Rows from block 5, named by matrix and row number. Rows with one number belong to one attention dimension. Each number is 128 + 24 x the weight over its row's rms, rounded and kept within 0 to 255. All counts start at 0. Numbers have three digits each. After the name is the row's rms in percent of the matrix's.
# q: attention query (model.blocks.5.attn.q.weight, 192x192), inputs 64-127
# k: attention key (model.blocks.5.attn.k.weight, 192x192), inputs 64-127
q.12 089:141163112149121145098119156086132120160164119135169076107088129171111072124148140127106128121106143153098142119157117119133078116154143125139148102149113133122116129082140148145125130186196111
k.12 085:172158184113147148109135140094148131133146115119119104099158137146114103116137133112097093073113105123118135148127129105094097135131142138126155155144109138146150163111114137105100127169169117
q.13 096:114151127178097094138127127131123140106148131101141104079123133165114077095138139121153126135108162127108136104089113125132078112135135131120108104101103132131094148103149148130081123141198136
k.13 099:158146141108124152109157142136107145144154129139122108090136166152139112103162116102117122102144128117101132132124123115115098138140175127114163124136071122149112152137121106121062128171174113
q.14 101:146145132154135108117131127123144156159158100114161090072095142165113048117105117131124120109121153145080136110133094135138052121152141141133118107134130129128109115113127171133107124173173124
k.14 104:188131121115114132109109148120121153154163107136119096068126162135136087094133125131104078105137137117111134140109127118123076123150166132115151111112112130154120138129126126139128156201195118
q.15 102:120154100168109113141129118153136142108139134137115124094093103149163115079149155139186135170137143138103072165074138122104126100142143086120093116128135103123145125154122115138120141105183148
k.15 105:130138175130116138120145140143094159123141148110132121100131130194133100108148137095131153125127156124089119130125130110113116119120137122109102103139086117132129167136135102113102115139166091
q.16 111:119140116176091119130123128135123143095142129116125106073110125158149088078155170133170126149118152133103115140085147121115105108139150093113095113110114123135120139118140117141081116099213141
k.16 118:140138161115128166103158145137091161127150141135124123093131151173146107106161137101128145107141139117096133141133142113106110127129152117108133122138070117147121158124135087119062112150171105
q.17 092:163138099118166115122123108104154142170158100138139131103082118127140120127103106176146124123154114154081099149141121145125106127155114121124149122170163114133135087129091153139181139168108144
k.17 085:142090167129124100126061142094112135144128112096146093120132109145085074137096142134072098107119131129130143140145109121138098102122124139128105092095153129146160120119119133135217146148149119
q.18 086:136144138086142159112135139099119100174116130169168115179091123137090133172132110137088118119142130177118137134182125132140139143152128143132149113165132118109142122119108123121182142173090104
k.18 086:138142153126135092170105118109143094121103122109138118167137091111088128139112134134090087132089131136160127147118123132130145119132122152134123127120165121117170131131115172109183141123103125
q.19 103:131136116158124100153118095159144162138152105129133125068098110157169095091107126143172121127157162122074068144097110141119096120150122098119093131133150115130140090168111135133131125132150146
k.19 101:142107130129090126114099141139092177155160121115126106073105150165136075101127136133130105131141170123093124124115137118134090114144152124106089078102121117146126136136138102143167157159183107
q.20 094:144138126163130110127126114126143155131168098113144122055120143138124055095105126133156104084132161137094137108098124152130047130142127115118113125122131142140102103109142163140111124151169135
k.20 098:174109123107107148090125152129097161157154109155126106069109182131141082101130132144110087090143137122108151129127132128113074134153168127108134102117092129148109128118136101146104162175180117
q.21 082:104096176117102128156137137153099128099083163095109118163175136136125157154140136093105159143090129093167171110133118101132169124103122156128108138096110138129134161150142120116084087102111109
k.21 071:100158059134130129151134118153159113127125145132109165140100133093162189105144106138184152167145136128132081123084137130159173133119128100141134165139152125131105116165118136146122115099108147
q.22 101:149150111157134116133124113135155157157172101125143120068090113150150075097108131144164117115150155139070084144108113140116067118156126091119100124150149121131128091135117150145133141145167141
k.22 100:165112146126106132106103158120107171153160113123123100065117156163130071107121130133112086108131165129103132130120132120116071124145151123110108089100112128154130137124131116137153153172200106
q.23 097:138143114174122103139125115131159159144158114122135107068090107169155079089122129145159129131141144126077081150101112131117079117157131107139097111138140117126131107149120153136124133145191142
k.23 096:160124146128119136119107147120103168146158127120125093069127152177142079095138137113117113110140139123086130138116126111120091123141148127115115098114114127148131146132127106127137128178199103
q.24 099:117103133087129153132133140137108104091101134141102173179169143064118186154130141127129126125130123120181147133126154131131186142104119126107138153113120127121127141122138088116135129079063129
k.24 101:087126105128124116148162125140134100097097141138136167180126114093124168159120129136157168158123132134166125115143143144133174133123099125132114136145123123112117115124147124129103125058053134
q.25 079:092105150101121153149136133157090111082079157139116149176175128108117182150150158123142123150129120121170130129106163113138190136098118111104110146104108118113131145139130075123116114059095119
k.25 080:085143106110127137158175123175111113107100153135133169168110125113135167133131133135165167159128155140143102129120154142132179120115124111117107136128123108124113138144141106127097111070068123
q.26 107:122090115135137128137120103151128150086111119124074165112169134085176156098111132138165111112152110093150118140086162161123154146114121109123113173114160140137135110144130106123129118054094162
k.26 110:092070104133124143111132111143091164119119134154134148122098142125150115143098138159145178133143131134127157106165146154130130137138101106136085103122136119107114089092157095143108124090105132
q.27 108:139150133163120100137122108149132158133152113112144109060104128170135063088116125126152120112135169137079114121101108133128067116147129120115091122116128136138112118137126156131107123139171140
k.27 105:164123129112107143113114144132099169165162121141131102075109160156147083097142132128114102113146158124095130139116132118125077122153169124099132094121096124149112140138125106136125151180191106
q.28 102:127118109149120105166116098173120159094125140125091152094120106129178138080132149149195139148144131109112068154075142140114147117119129085113084137116147111135141111176111117133115120081136158
k.28 104:104106138129105143120122134153079177139137158120137134101100130177149102116135128126148156141145163131096117129128142122131128106123136112110083090117110115139123136137136089143128125114147100
q.29 115:151132104132166132147123116130151146168155105145136129106091093143158120126108118158161123119163118137079073145133114129121112127136111095128124135158170116135149075150087141146169134154118144
k.29 110:136086164126117108128065142116103157155125121098138110105128126158112086130106146156110086118124157134117118132115126127131107101128122129131084092082171127150162119127118118146215146145157121
q.30 099:113168115170080111116129133110130116108143135108144088093110137158116087093158138119127124140103151144122153112103130125124095113149151137128131098114100130128092159085161135136092129138207132
k.30 102:154162153113138144117175136122128129120144129138116110108148148153127110117151116086111137096134110122103148131136124116106104140134157136118170149157073125130120164117123125105051114160162111
q.31 080:115153128144084095124136154109133116137114154102135093142100107172130138129159119105081150173090133124134140112163076100122151107149143167166143099121123116125120160129138139119118119172162118
k.31 080:116182140168151109146122105097151108115132138092117105140168090152123153112159104073117143128116088116112113136115096098147145131096122146137174154157137151116139149139101178089133097155135118
q.32 088:160105156102118125097119127080114109173169129134119115148136153105123144107137096112117091088161120118144139130133114132137125111149168136136147124140123137141142138126112127099166129172142123
k.32 097:125123177137109130113102116115151138129117124101127103122127136103106103140076166122128130101095125171147116136122150143093106070101123157167133147107151121141154149152133177168168115118135093
q.33 096:164139139121122152099102120095090109143185137097145135137131141126098127080151110104120102094153164118130140121100125110159122120152199118083125121115099131165115138129126108133145139159169084
k.33 100:149126158142099171099106122103110144110144125102099114094121160108136093097098177116161132086098127141148132138116166144091096064119141120130106131109117120156139135116160139176140131124160096
q.34 097:107149101144135133152152136173154151090088118141132144109109108138149123161116162147144168169087128149118120131135157140100135149107088130126121136135130123094118120119156132143100136081106143
k.34 104:131145083109162127152155141149120119129125140149127160148135111146135164135183084127122118158164130089113126115132105107168159183135130108097132127149108137109099114127118089086093139128121157
q.35 093:109152124120148147148142147155157132088101117119147155108115100143124129164122155140152172153083121165118112125142152121105130136109083112132119144113119105121110127124132139158111129094108118
k.35 099:130137088108146124144157153145113090116135136159152153152124107152119160141195098139125135160143127102113131122133100096154152162142131114103136124152091114121097121129114085093098147140134164
q.36 088:175125130108106134081119109092105104143193140101131128135123151106119126084141095118129103104140150119146144120109131128132120105162178121104125117107110124174108137115137122137150141153165086
k.36 089:130143168137109172105108134118124137113125137118104087099121162103127110107113175093158113079088123156159116133115144130100109061105133137147128145130119130148154127136152152172136100104161102
q.37 097:092114165105157122133130147108133097154103138136132097156145120120108154167124105110128122115146092136137109105150097107142144124104077146199147147152136148108139131140073148106155093165090155
k.37 104:115122125124094052141118127129156101146122116141166113154112085127089123174107129179093128166105125162128129143150104127116132131133107159151131101100149100106154153125110166117161156146117142
q.38 100:090106116154119093174130135157147148122064118153109113132128109131144133163104147150133145157120092121127119130149101142114137141105066130175113126140172135079161102143116141108119128108082175
k.38 100:106128099132144068154132111144148130154117120135159145158129097156128138148123078149088128161167126109098131116141083129155149183146105141143138123143173154092126113135098134077132123141098152
q.39 074:148102112150139125120142112152149152141101106180096117125142158096172128140103126132087103110165098099146151149145112159123123154131122161145144134146163152081150117139140127099110149121098196
k.39 070:109110130144150122138112110142170157147108124097109132128157123120141139140081103120113114128149124108129105117117133158142139153091108135174145140107195164108142134166125161136175135135103098
q.40 071:104132101159124110172131135170140148092076124109134152107123094164140107143106156141153164162108140122108104128122130126121124126113081107121092138111144109116128101140133118147114118104108139
k.40 078:127137085126139097135145136141109120134138135152135150135125110160156138110172097138138134156169123081103147115135097111153140176171141108094129113168108148117106105103121082079083132132122177
q.41 107:104111182122142135139100150075099104165134137109135089152136131135094139116142109112114099091150115118129113114123080103167131119117136134171134133124129138149166118159077132125168094182135119
k.41 118:130102144128096084118104116104133132157130098120165110127096118126093075151081153184103120131097135164122147151141133142098093098151123144147120102098159102133161145115134176152170148155137105
q.42 070:073160119166132105163144130163132147099098134079140134098121120156142115117113127113156165148098150099118103092097159111141119131120085124134096132118133130134114098132130101156112100121115116
k.42 077:136151071143108107135140144141123138139146141164131128120097111149166132108168107148134103163141147098113143121124102122146142184179140111086111096151115142105120100090143093110095155122134168
q.43 100:160135135126112129106110119091093112146169142108121113139136161120116125074145100106124088099158158103142151109104120123157118116157185128107129111115112144169121133128135115127144128165158087
k.43 103:134124157148097156101106123105126149125136128110099098087119164104142097103092179116152118088100125148156136130120163146096096079117141125140114129117134128153159126122156154182151118113152092
q.44 089:097097159147128111139126132094121122156114129116115080137135156124125134101133104103099104117152097096145139100132094119162128137131131135182138125143154166127171112144107126112135091160132146
k.44 091:124108126154112095119090112109162150167129116115131095118100114120124093132079140175093118140101127156134133142131128146111110122144122141164127105093196130123157134126132182155177142135124109
q.45 076:112154121115145137119139150143130133105131124098140155108104104133124125155127140132163169149079149163124104111131168120108118114117094115135115132118110108144110137117138135172135122109117080
k.45 077:137147097100125139151154168148106089119126149180148132143115117143112161138203117127125120148142130130134144129140081094140152158136140116091137115152067111126117128119124102095085146115132151
q.46 081:094154114152135122158142137179138147091084135118142145106128106152130117149123148129158163153092135130120111101121148125112122130104079118130104131107127120115106104123145114157101117100112123
k.46 091:129143071131124117142152145141118118123144140155140148131119104149154148122184102138132117171159138096105145106128103109156145188156137102098118106155102125100117101100123090093080151126122162
q.47 091:112160095150134123160144134168144147085093130121129154104112114142145119152113158137145164157092141134118119119124145122108117147115093123112105137113122120114111113115153130152094139080111129
k.47 104:137140076124154137136154145140119119119130140156125151136132126148145158116182096125143114157160134085110139113123106107171156181142134107100125121153103138107101104113123079099081142126133161
q.48 083:064122150133135105180127139143124134119072135123139120126135097155110126149131138133153149143130111130099103122125106105137131120106064109172118137120142139108166111157087116123131083141102159
k.48 084:119132089133105052132127127136118113144134111134168144143106097167122114146136106180103133179131145109087151134144096127134126162186123131109110094133144116098128122095114121085122148152115178
q.49 079:175097117111119128106143130154159145130114089178110165132133113114152136180095131172108144132121091162135137175173143168073127128132092148136136148150153107091118148103148148103136161094100159
k.49 078:113120167097173135143137133155141101120108130121134142159182126134107171154132095082108140118151119118125104114132108127140161118075101135171168170154123141128123138191087129101124080138092130
q.50 086:090150120141145141156130140164140139097093122106148158116116099154125118153118151136141172150089140154108098128130143103122126135109088109129109138118122111123119116139128121159112116098115121
k.50 092:133129083112134122143147142142106107124137130156144162146117114160133142127186100143130139167151137088103141123124095103157147166154143105090128105150095122113101118115121083089086140144134166
q.51 097:141102157115129133107108134083118121183156130121118097141138137113124138100133093115100097095163108114146135129139103136150124124143165136151148131144136138144152140139103131107160115183146124
k.51 110:126105169136105112120097113116145146147121112104134096120117130107109096143071155138114134107097133167145119142137144143088101086123122150158134130097161122147157147142133183164183126137130086
q.52 064:152123119140113148133114100124106112115128160161145104154154157139122132106153105103076084103174129085127167146125077116160145147118179140094139113108115135116135135128126117113104149138154156
k.52 067:134102163166136134107102092101129162105131121070097133102156155107145119106075150123163127094122122114127119107115199156106102102125122128138099146111179138128133111120146147156152125138139115
q.53 094:116140089147137115152149133178155158094079120159121138114116110138155122174111154148142159166095116142125125139142141142100137147105080134139115134143144128087118122121146136135098141074088152
k.53 101:125145094113164118154157135162133119129118142145133160155145105147140170139171076119114123163169123087108125112133102119164164192130127114108141128154128143095104119131110101079102136126106156
q.54 066:082145141146150115167094114118108120128102135063157143127135121149101126083141135110137126133147152097109105114093116085187114139120154106106128128091118142157138109173082101129135098160138124
k.54 060:139115092161080100097124092111092151126149103126129142099097136152151086098121135176147137138111166097110163144102128142121088107190149113087075083118147120139123121087149101128131159155151155
q.55 106:101099149113142123148124144132152125151089122168128105149149099142127142178117130148127145131135078143122107145164093130118143134097075140192146146156158135091161130146090144096139106136092167
k.55 104:115109145113139043149135117138153105148108106123170136159138087148093125180102097158081148160132122141110115136156110126115140144135101157148147123115161115110127145144096156094152126151097142
q.56 090:085139119148144122177149142165153146102063126147128132119128113142140123168113154139131158160112114144122114134139137132111136147095068140145119140137146133083134120130137138135099123095088159
k.56 095:121130082113149102154147137148130122135122122140153163157134092151132158150158082156102127174170138094096135123141103125164148198141122106108130120137129125094104122118110110085112145146100161
q.57 090:111117086166128110170143126175159162109075112155103132109125109132159123152099155161118138177113115130118129153145132149115126144111078131146125128131160131077148112141142136116107139098100174
k.57 093:123131091131173102160144108154138136142115136143132158143142113150150154128146062124105127152181127097104128113128091133166160194133125115124136124155146162109113110140104104075107121128098154
q.58 092:108136098161122105152143137169152152097093119112118147091108114145146111147109161136146179177070127129131121113131159140092125135126084123139110128119146111112122113126155124148107131085106134
k.58 099:129147080121154127150151141150127110142133144157127133135127117153143160111191089121124116154160126094113132113130083100179161178144137118104140121160110144106113103126114091091086123120123160
q.59 073:082135120144160133170132136171154139114070102127138139123131103145128130150120150133120169157113143145113101148131137135146133148098099129140136161140142146097133115153122123137109108112099148
k.59 071:124116074110122090151131120147115117130121128133139167147123090165127139144155089161100145180156146082092152141121091122158144174153131100094119099128123134112100140120113091085122148162106154
q.60 083:118134094170133121167138120182151168095080104131117148103115107138163105143104157148123162166104138128122114139136141144113119149117110129112116133117146120095129112139155124143096138083109154
k.60 086:127126075123159133149135126144124136141131137141116154134143121150163154102157078126125119142184130080099131109123099124175149188137138103102120129163121157114108104131121081083093131136112150
q.61 076:101125109141152126164143134168150148132068103175115134129125111125150140174103140145107141141144110132119119148148105148123130154101078146148140151151154131073150121144120142104108133118088185
k.61 071:115121104111146065150136118144151123128100116125153156160144086142120153160118086141088140175164129093107123133131110146135152184133105131130152127119166138094106136137112121075155153160085144
q.62 076:116113112168118089132155125138150160135102116143085102109119148095173131132094113126103127141124111101154145107141128167113126144142095160174140146162161152084145115127155122118118143114109160
k.62 068:118142110142145111159107123152199160161125140128120098139120101115143140134117097121102088143143133135156108118128116142151155170106115134164150125137184165098144117148121158122164119100109101
q.63 086:085123129147125102170132128167138157110058118149124130111128106144138129162100149152143154156128107131109106130136119134117129136103055133161108140127149129088147114136118130118117117119087175
k.63 090:120139085129134061146145113148134123145121118150159150148131102157136139149144087151114125177173132094091137122138092129150147189159117130109133118143136140089112115107101113078109127146102165
q.64 113:123144118120124185146102139123095141150106151149136099135087111127112129123133122099112132125133168149169129131147086116173134116068135137109111100109119158135130123156156128144176145136122096
k.64 106:112159123109104126113147126169119172149114173185112077111126137152150132139152113087142101144137170142120127126144102107153145164132112167111123102151116198089123129125132122106130121102131131
q.65 104:092120129142131127174114171118132100113105166152121086157100116111102150151160156130154139156097096146175126110140105077166160121081106115140138097123082107098165092138139159158133128104123107
k.65 108:112106154103153119147084147122112124146111168097133103158137130129096129133148123112093135154116144096164155068152108098212165132129144144100133089135125170157130118127119126119170091105108084
q.66 106:127105139126142081125150098134122107096116106101161172136165164137104125147126126155128128129125112129075154095113148138125126130168111137132150116137129103129119131094092126103100113123120154
k.66 101:134114127132152121128121128092163066133145066090176177160120132103088111140096127166115130105136102148115120132118141154115111108141139112155158159122141096142116133125114140132141117157121123
q.67 089:116107127121152085151130127126122098093106147116165157169143149148092145171149125155128146162126085136096144098129128107146157128149098135134158100134105102113112115099102135122116104122110151
k.67 087:132090165098165112126104124106130083148133113081182160179140124139079132148110111151111134113147123139107134088143130129155146114152148146135149142131152123163115134126080149117162095151098112
q.68 099:139137139077158125143141153133128099117126143135152133179140104131117174151157109118164138161142102114109094142124164073125150128112123125115147143135109125121098173142102127114116113155116136
k.68 098:111080131104102107151095126149084117139124150122168133170135076184126159137145125148143164176133149110094109155124129101131156099123150129107117104110138116142128159152078131120148135163126122
q.69 099:149123116137094139134138159130154126127154085147089125099144124101170128095117152126187088113133148112143083148093159151083101121151152088120113161151151124117141103136144111125118140116152136
k.69 094:130134052176089127171126151114144135113137125127059124104092112088155145098134156144139131161098135107191119140098115144126126128118141090136092123134129092122164111147174117157117155103143113
q.70 127:141105132102148085122156117128139096089133107121134178151175145127129154144136120160148124138140097113078120124108178140103137137182116120118150147157134101117112138095098109098095114131114175
k.70 119:127085110131125120152105122101130071130135090099155189164107103114108149133103132182128151132132110118121109148107150154105129091135150096130135147121152071153129140137111129137146140156115124
q.71 104:122142134100168136105136107132122147141114152131144140161120096161131145156133094115105173149158107137090128150150141105137152145109106153125136133126119136115101188135112123109126122157110124
k.71 106:117109179086136132093125108154087134122123147149182136151162100195134133154134122128145163126154126139062115172141151100089138103110115139107116131121135140138110163130082118116128130157122148
q.72 127:124112137100156092105148095129133106108120120119162180163161137149113142157129109153122144143147095133070146126132163130121140135171109141129152128148133106120105155096097114095110114137112157
k.72 121:130097153110150125115124112111134077127135090114187176172131108136099135152108125174135151111149100147088106159128156141089133092138129112133139157121149089147112150127087133125138128159111145
q.73 097:156134136111114118107125098137114153154140102084154150099127143160105071121096118117070145107135152126097140140134130155105086109141135164125116135074130132182104199152120118126128139152162114
k.73 102:153161135144119140083175119134148123099154097151161129104145144131124095151125137130146115093120111172093131154127149122059084130119098155144128157095106113108103153107135138150083165158161185
q.74 104:117116139161121072097154093136157153119153105096103159098155136132160122120101136146122139129133103116083140127118159158095120148164104133147130135133141103122142135107126129124082120121139137
k.74 097:150126173132180148102129134101140121096147077063136189116163143114116107130092155144102130077132087112111131155114173161082100111115129097125128173112131086154134127117137121142122133147130139
q.75 113:140119104158102132125149144128153134108153095152074131087150133092188139094118152143180097115123134107143104139095149157091111138157135085124118153160158124108154083111149115131104141105137161
k.75 108:128121070169104139164112140102140134110128127099044144101099126083162144082122144141134128144108121093189132125100123158132128125117145082131105137139137093130155099132181113149125143099134110
q.76 114:130144126120129158157115182127123139143134156140110072127090106111137127112146142099139129138100141116185098146131110087142129119068148130128126122104105134130141129173153146163138135134145090
k.76 107:124130122127101115149107136155085174128117187133102065101143124165148130113167133093115123165115164104144146108123113089176138145123130159097108079112107164121128131135138134128122124121144107
q.77 112:111133125110141132174116180120122105113117172153133085164106102116114163151174143121164143166099099130171104124131115058157159120070121110132140111117088112103143123155127150156132122128130106
k.77 111:109108147100129111156080141145095127145113179104138095154146106166103135136152123115111138172113153097143141096146107078197161118119149154095124079129133169155125141138109129114167106119119090
q.78 117:162121117118104111114143114133125133121158063111121177090156162115135109099094129144129099100135162107111127139096149198084087126189147117104119152131160120155118124112132096111116145123133160
k.78 117:149150076164096128132156121108162110110145070136102160096108154079143131112106137147146108107123113139144116142102142173079099126139138104159134156128126083112135123121160132153109164133146147
q.79 110:131138103174094127120126118134138154127153078121094143068134143106159100081089149132124098097123161113141136129105122194107088126163135115116095129130159124131147082114164108137124156109140139
k.79 108:149168096162118144116148132109164140112140092128068140074111163064153119097113139122126101099110118126166139133108134174109105142133117109142126153134126116112139103109184117138115152098142146
q.80 113:121151145113136157143113168129128112143118173146134076161104088131126147138170125094150145155117121131165086139138122059143155122074135127131134134117107151125115140167126144142143118145138102
k.80 109:112116142116116116152090140166090152149115189135135073135135088179132140137168120108125148179125157108129124121143104075168154124110136150103114084124123160138127146148107133119144105124130099
q.81 114:107139104186111168125111133117133158136129137155080100093102111104173127099121141125123123116124145123177135138134087148142128135106130117123103122139140147109161079125165130148139151105128120
k.81 110:131149119124138148116133125132130176128116154144057103090128153115171132099127121082130109116117136101163148109139111145161142157126118124112117125153127175124143095118165106109134104080121118
q.82 130:136094115112132098121153112123133093097125095128130185141171159112121144147120125167143115124143107122094144119118163164107133139180111120122140143167149101115121116086106102103107123111097172
k.82 125:129089090129122119143128112100144073124130073118137198162115136091111149128106123177129131117137113125130122129108148172120133102148145098143143151136151076140133121126122124130147141138099133
q.83 089:110124142151115106118142115135140146135127134096139113095096153150100073137111153143079155114077121159133165113145112127112105114122103161172126108081104098151148143131132153156105131114164096
k.83 090:163151180131187141079147141103139133108136112086161120108159172131086077143127138111089111080119096144131161093149141117120095143126117164140149150098104133136107126101132139138094115132149142
q.84 114:143117106152103123111149103127133136113148076123098174075145157104161119099096143153137101103134143113115137134107148197087096130181135108117117143144160112128138096105145104120112148110127166
k.84 113:140143081167112140124151124096166119103139080122076171102106155070150125101102138146140111103124106129160130137098143187099103131136132092149131151136132088123140108113171120139114154111137146
q.85 103:131123127159092114121111116132111155136131090096127133078113162121106074113086143136084112099101176130142165101129086182131092115147131141129107105092137116152148103131158121143144150108139117
k.85 108:151176119145130135100159130106166130118148094136115125082124180069125098125111126110121084081112116151149147110128126150114089151146108152155153147127112139104126106104165135136104144114142150
q.86 087:098147123161133185081127076128124168143115152153090125117118094135181143110119110106107143115169137124134148152152118155149145146110121139113101135156156159110141109114154121129142145121102124
k.86 084:110146130112139165092127102151116185127105149169092139103135131142183138120124121095155133120151126113108116172147133146114139136109102106107110142165137160113138109124134090107123117095107153
q.87 115:162130142072145120119125137137121092126140112118143163161172122133128160131149094115143109150155123092092094140114167116111141133159150132101153163145154138142082167129090106095121115155123162
k.87 112:116095096130081113168116129145109099133126120139148142157119078149136157133134126165156153167135133130111082172098137119094139095110147108139126127118142081133123162166099138138125153165129130
q.88 110:167135151095128131082142100145127131146147109100142160126163138162133122116117086119101122116161145109072118147120168151090115131165146150111130171131160143161081178126099107106116117148142143
k.88 111:140128109141106131122155120135134114120139099154157157119121112137143129133125127152157136123142117164091085184109141140053104113120129111153131160111133077111113152136115138143083152169151168
q.89 108:166129108127105113136137148129141111108159070139094159103163146099151130101115136140170083114134149095126101142087159158082106130173156099100125165148162119131124114121131099115106142120138168
k.89 106:137122057170082123162120134104152112112144098127074150108102121082152146094117144151152129144101124120166115141083134157109120120126152094145121139124142074119142122140167131154130168128148126
q.90 097:143126106164090117093126091134136159140147073099113144059133150130141073088078133132092121093132164112124153134121115186096071122166142135120104133108158125158135123129155105123125154126149141
k.90 099:149176109166120135098171119111167134104139096146098138078119163087143106119111142123136109088114111148139140143112135155078082133128105124155133160119124118096131123105175131145091153126155169
q.91 128:105144125185115157109122102124129189158131136121100102079086118126155093100098138114090145097118157142154154132139094160142102129103125136134104112105134144136158116143171133152143148120136092
k.91 124:141175154131153149078158120138133189111125135151101103078143173123160098113123126084125100084126126136122147130145127132121106157121099138121116135135110163104130109101163113123102130099140144
q.92 113:103141123114154151145125156121135108126107176170122103173123087128144183151174119117170144162139095138142097141137138069153182134083122110127140129164109141088135124135115134128130113134113123
k.92 116:096091140103129116159090130150086131146105176128132112161136089169131155133153124128124157172133151097127120125137112099176170115112141125093112097142137154148134137148108114108160102119105097
q.93 103:133138100168088138129140141134146138113157091141085128071132139099167112084110155135161099104113156104150116132097128173093101121149146089111104147143149125121160078123161117140110148104151143
k.93 100:136154078178111136147128142108163133115131114114038136088096140079158125082116145124133112133097132105187139125104117164130123135129141100140111136141125116110154101126188114140118146091143117
q.94 084:153159134092142164103130123127126140159139145130132119146117093142146145127141093099124145130158140114116092180142150108118125142118154130104128154120137153145098182145118114119133128166136119
k.94 083:118118126124083125120126110165084157120116163164132101122134092188166145128156134121178153150136141126093101184118140095072136116112116124105091118110121128115131164137106118128097150151146153
q.95 113:133152126160092141139111141131120169150150128112120095075083126124123080101104152103095129117092167129170136134126081132130087114092141137137109106069110126158143137168162144173138151130173077
k.95 112:157184148146135139099154139138140172111139137134111079074152163122135087129136136085116088101110137140136151111136125106125098160122106170126126119110102169108117127108164140134094141117163147
q.96 091:108145093175101125157101111137112161148118139115112105087118112196130104084151114097129138149109170127100095129089084119169124097115144118131105108147125148144150127172115130120113131141170100
k.96 089:158143137138158115105116132128164154132156126110128112087154109170147110120143131122150128154121127149085063140096127113120118081105133117123132132148157120143113141140108151121181148165183138
q.97 092:120123116173093077150115110139128135176106124112167087100095118188101077103129127138118136151101167139099126103126090118152104117154136155169104094116142125142134126162114142115131126164170100
k.97 094:155155160140170097112107133085147139162155108104145095085112100161109076127125126149093109123122119176097101145125108109118095120136134153144152117116147097151140149137100176132200146181166113
q.98 099:110055116133145081143098119111155109149128150133163119166152049152124141163133089160111135150167079134133151115176105126144146188124114130178144122112164149106114124113102155113159131150097150
k.98 101:103113135122158074174133087134116097140102151108167103179158088125097140116139115128100121146141129128123121135122114125153156140144144152106167123166140130127148120149092186101143118129078101
q.99 098:147169120149116100149127129132134130138121119099149093100098147148098084114122140123142102142094170124119090098096127105133097103166134143111111106118131096141133103143120139147149140186174104
k.99 095:155141147139118111108109143086142149153143082126111116078093124141107071135088144143103125098106144188132122150130090144114069094135128148162124113120130099159146140134145129135176148185186106
q.100 091:148171144120107145149147128142100158123111117122117115070093207116107088077113164130136104106086181141127138136101139138139082100144132146096110097118098110136162132138163125144096127127160087
k.100 089:154135108141099165083105147101133165129160102136079125056090175117157083098121146149144120099116123137128142134110137137111088107143133109141106124094133126151128123119147098161131137145198165
q.101 134:114128148110137171095135138131133121066129127129079186150149125070160185136123147121149157105135094110164127151127154135088157116103118106114128184136127125117114129113151104151109119074085170
k.101 141:104125122130122162137168130169121141089102141149111175143142149116152163145118124106129151135148131091128152110148144142123158171121097117124103141127113136083120126118154083111057115062079138
q.102 078:147195148148113159157143119145116152138109127118130117069120178156109087084135141108134103124095183148087106145089138114147106088148145133085115101124108120145156151159135123122120124140185096
k.102 078:165146114144121129083105150099143166136169112107111130065110136151157112111136126119157134124113130145111100118110111113112096087130134118134106139108137104158093127134131106139166146168205148
q.103 097:155190113159120119142141127141116156147123113112130097082113160137121088087130126099142095148099188119110092108081114116149096107171152155097112107139115119147140100150123130125125132162168098
k.103 097:168146123146115136086104137107155160132170099134103113060120137144147097120110136120169124106110129176125100118106116133115075080113133138154121136125139133141109120119149135142167138164206137
q.104 100:115057099129134071147130117111139132146125132139127112134149102103141126159107109150114129137159089116167186073187105153143130208134122155188135117120131142104128096094126155108120138123073141
k.104 106:099095140140140117148127079116109120133110138130125088140149134093120121111114138140123091110141113127140148116132130141152129142134139152127161127145144157114163093123108178131130108111092137
q.105 075:144109148127127070168126131123127152169121134111167095101164111172112072127119110151099078138160148126095156113145126135155094185165123163133122082110135135113151120111110154092125139168141142
k.105 076:135140103138141076124104072089120125148150127097132094111130115127130106085135101102135107118115124130124110114105129124152103109157158153116149130154153138152123095140103181132171143180138133
q.106 103:138096131097150117125141142124126129107131109143101148138146137052159159157090127135137120110153091103183154100156146159107137174125117133139143161133129136106118094093151132132129134108062146
k.106 101:101105128138103153136150106144109125107107132152104130144146165077142143115106138107141111102142134112163178108138139155140140161125122131133133143132115173104141095116145123133083103068088138
q.107 107:103079101173115060150106110129135133176112148121155099139140061188124114132140087134104142164153126129107134100152070130160138156141125162181125106132162156122110117138093153093140116146131125
k.107 107:133127143127174074146122099122142120151128140100162086144160091146105106128140111134114112149128122166101092127115115112149132116127140161121167126156161126132134135156088202109184133154122110
q.108 102:159171137098149186102161139135122121085138109130089160137129186058139163128119150113141117105114120115164126137110175135105134115128142119076143158152104112128118127108162112154112133101112143
k.108 104:121107107137076182118132146143120132091121121166093167126116159102150156132118137128168145117128133108159169104146135142123127140118116100144101136107105139101110110091176068145076121095125147
q.109 111:145198153114122194093132149141115122089139123117111162120121163117132152100149155094148133108100151131114071172067161111098135048116140092069118161137112122149124150146145084154120120111163128
k.109 119:144153115125111166105138171149141142110138119135120178117116138146141139146129125110139166142116145117124119132130136130106125121116111098135085138115105114121090157117164059127096141120151119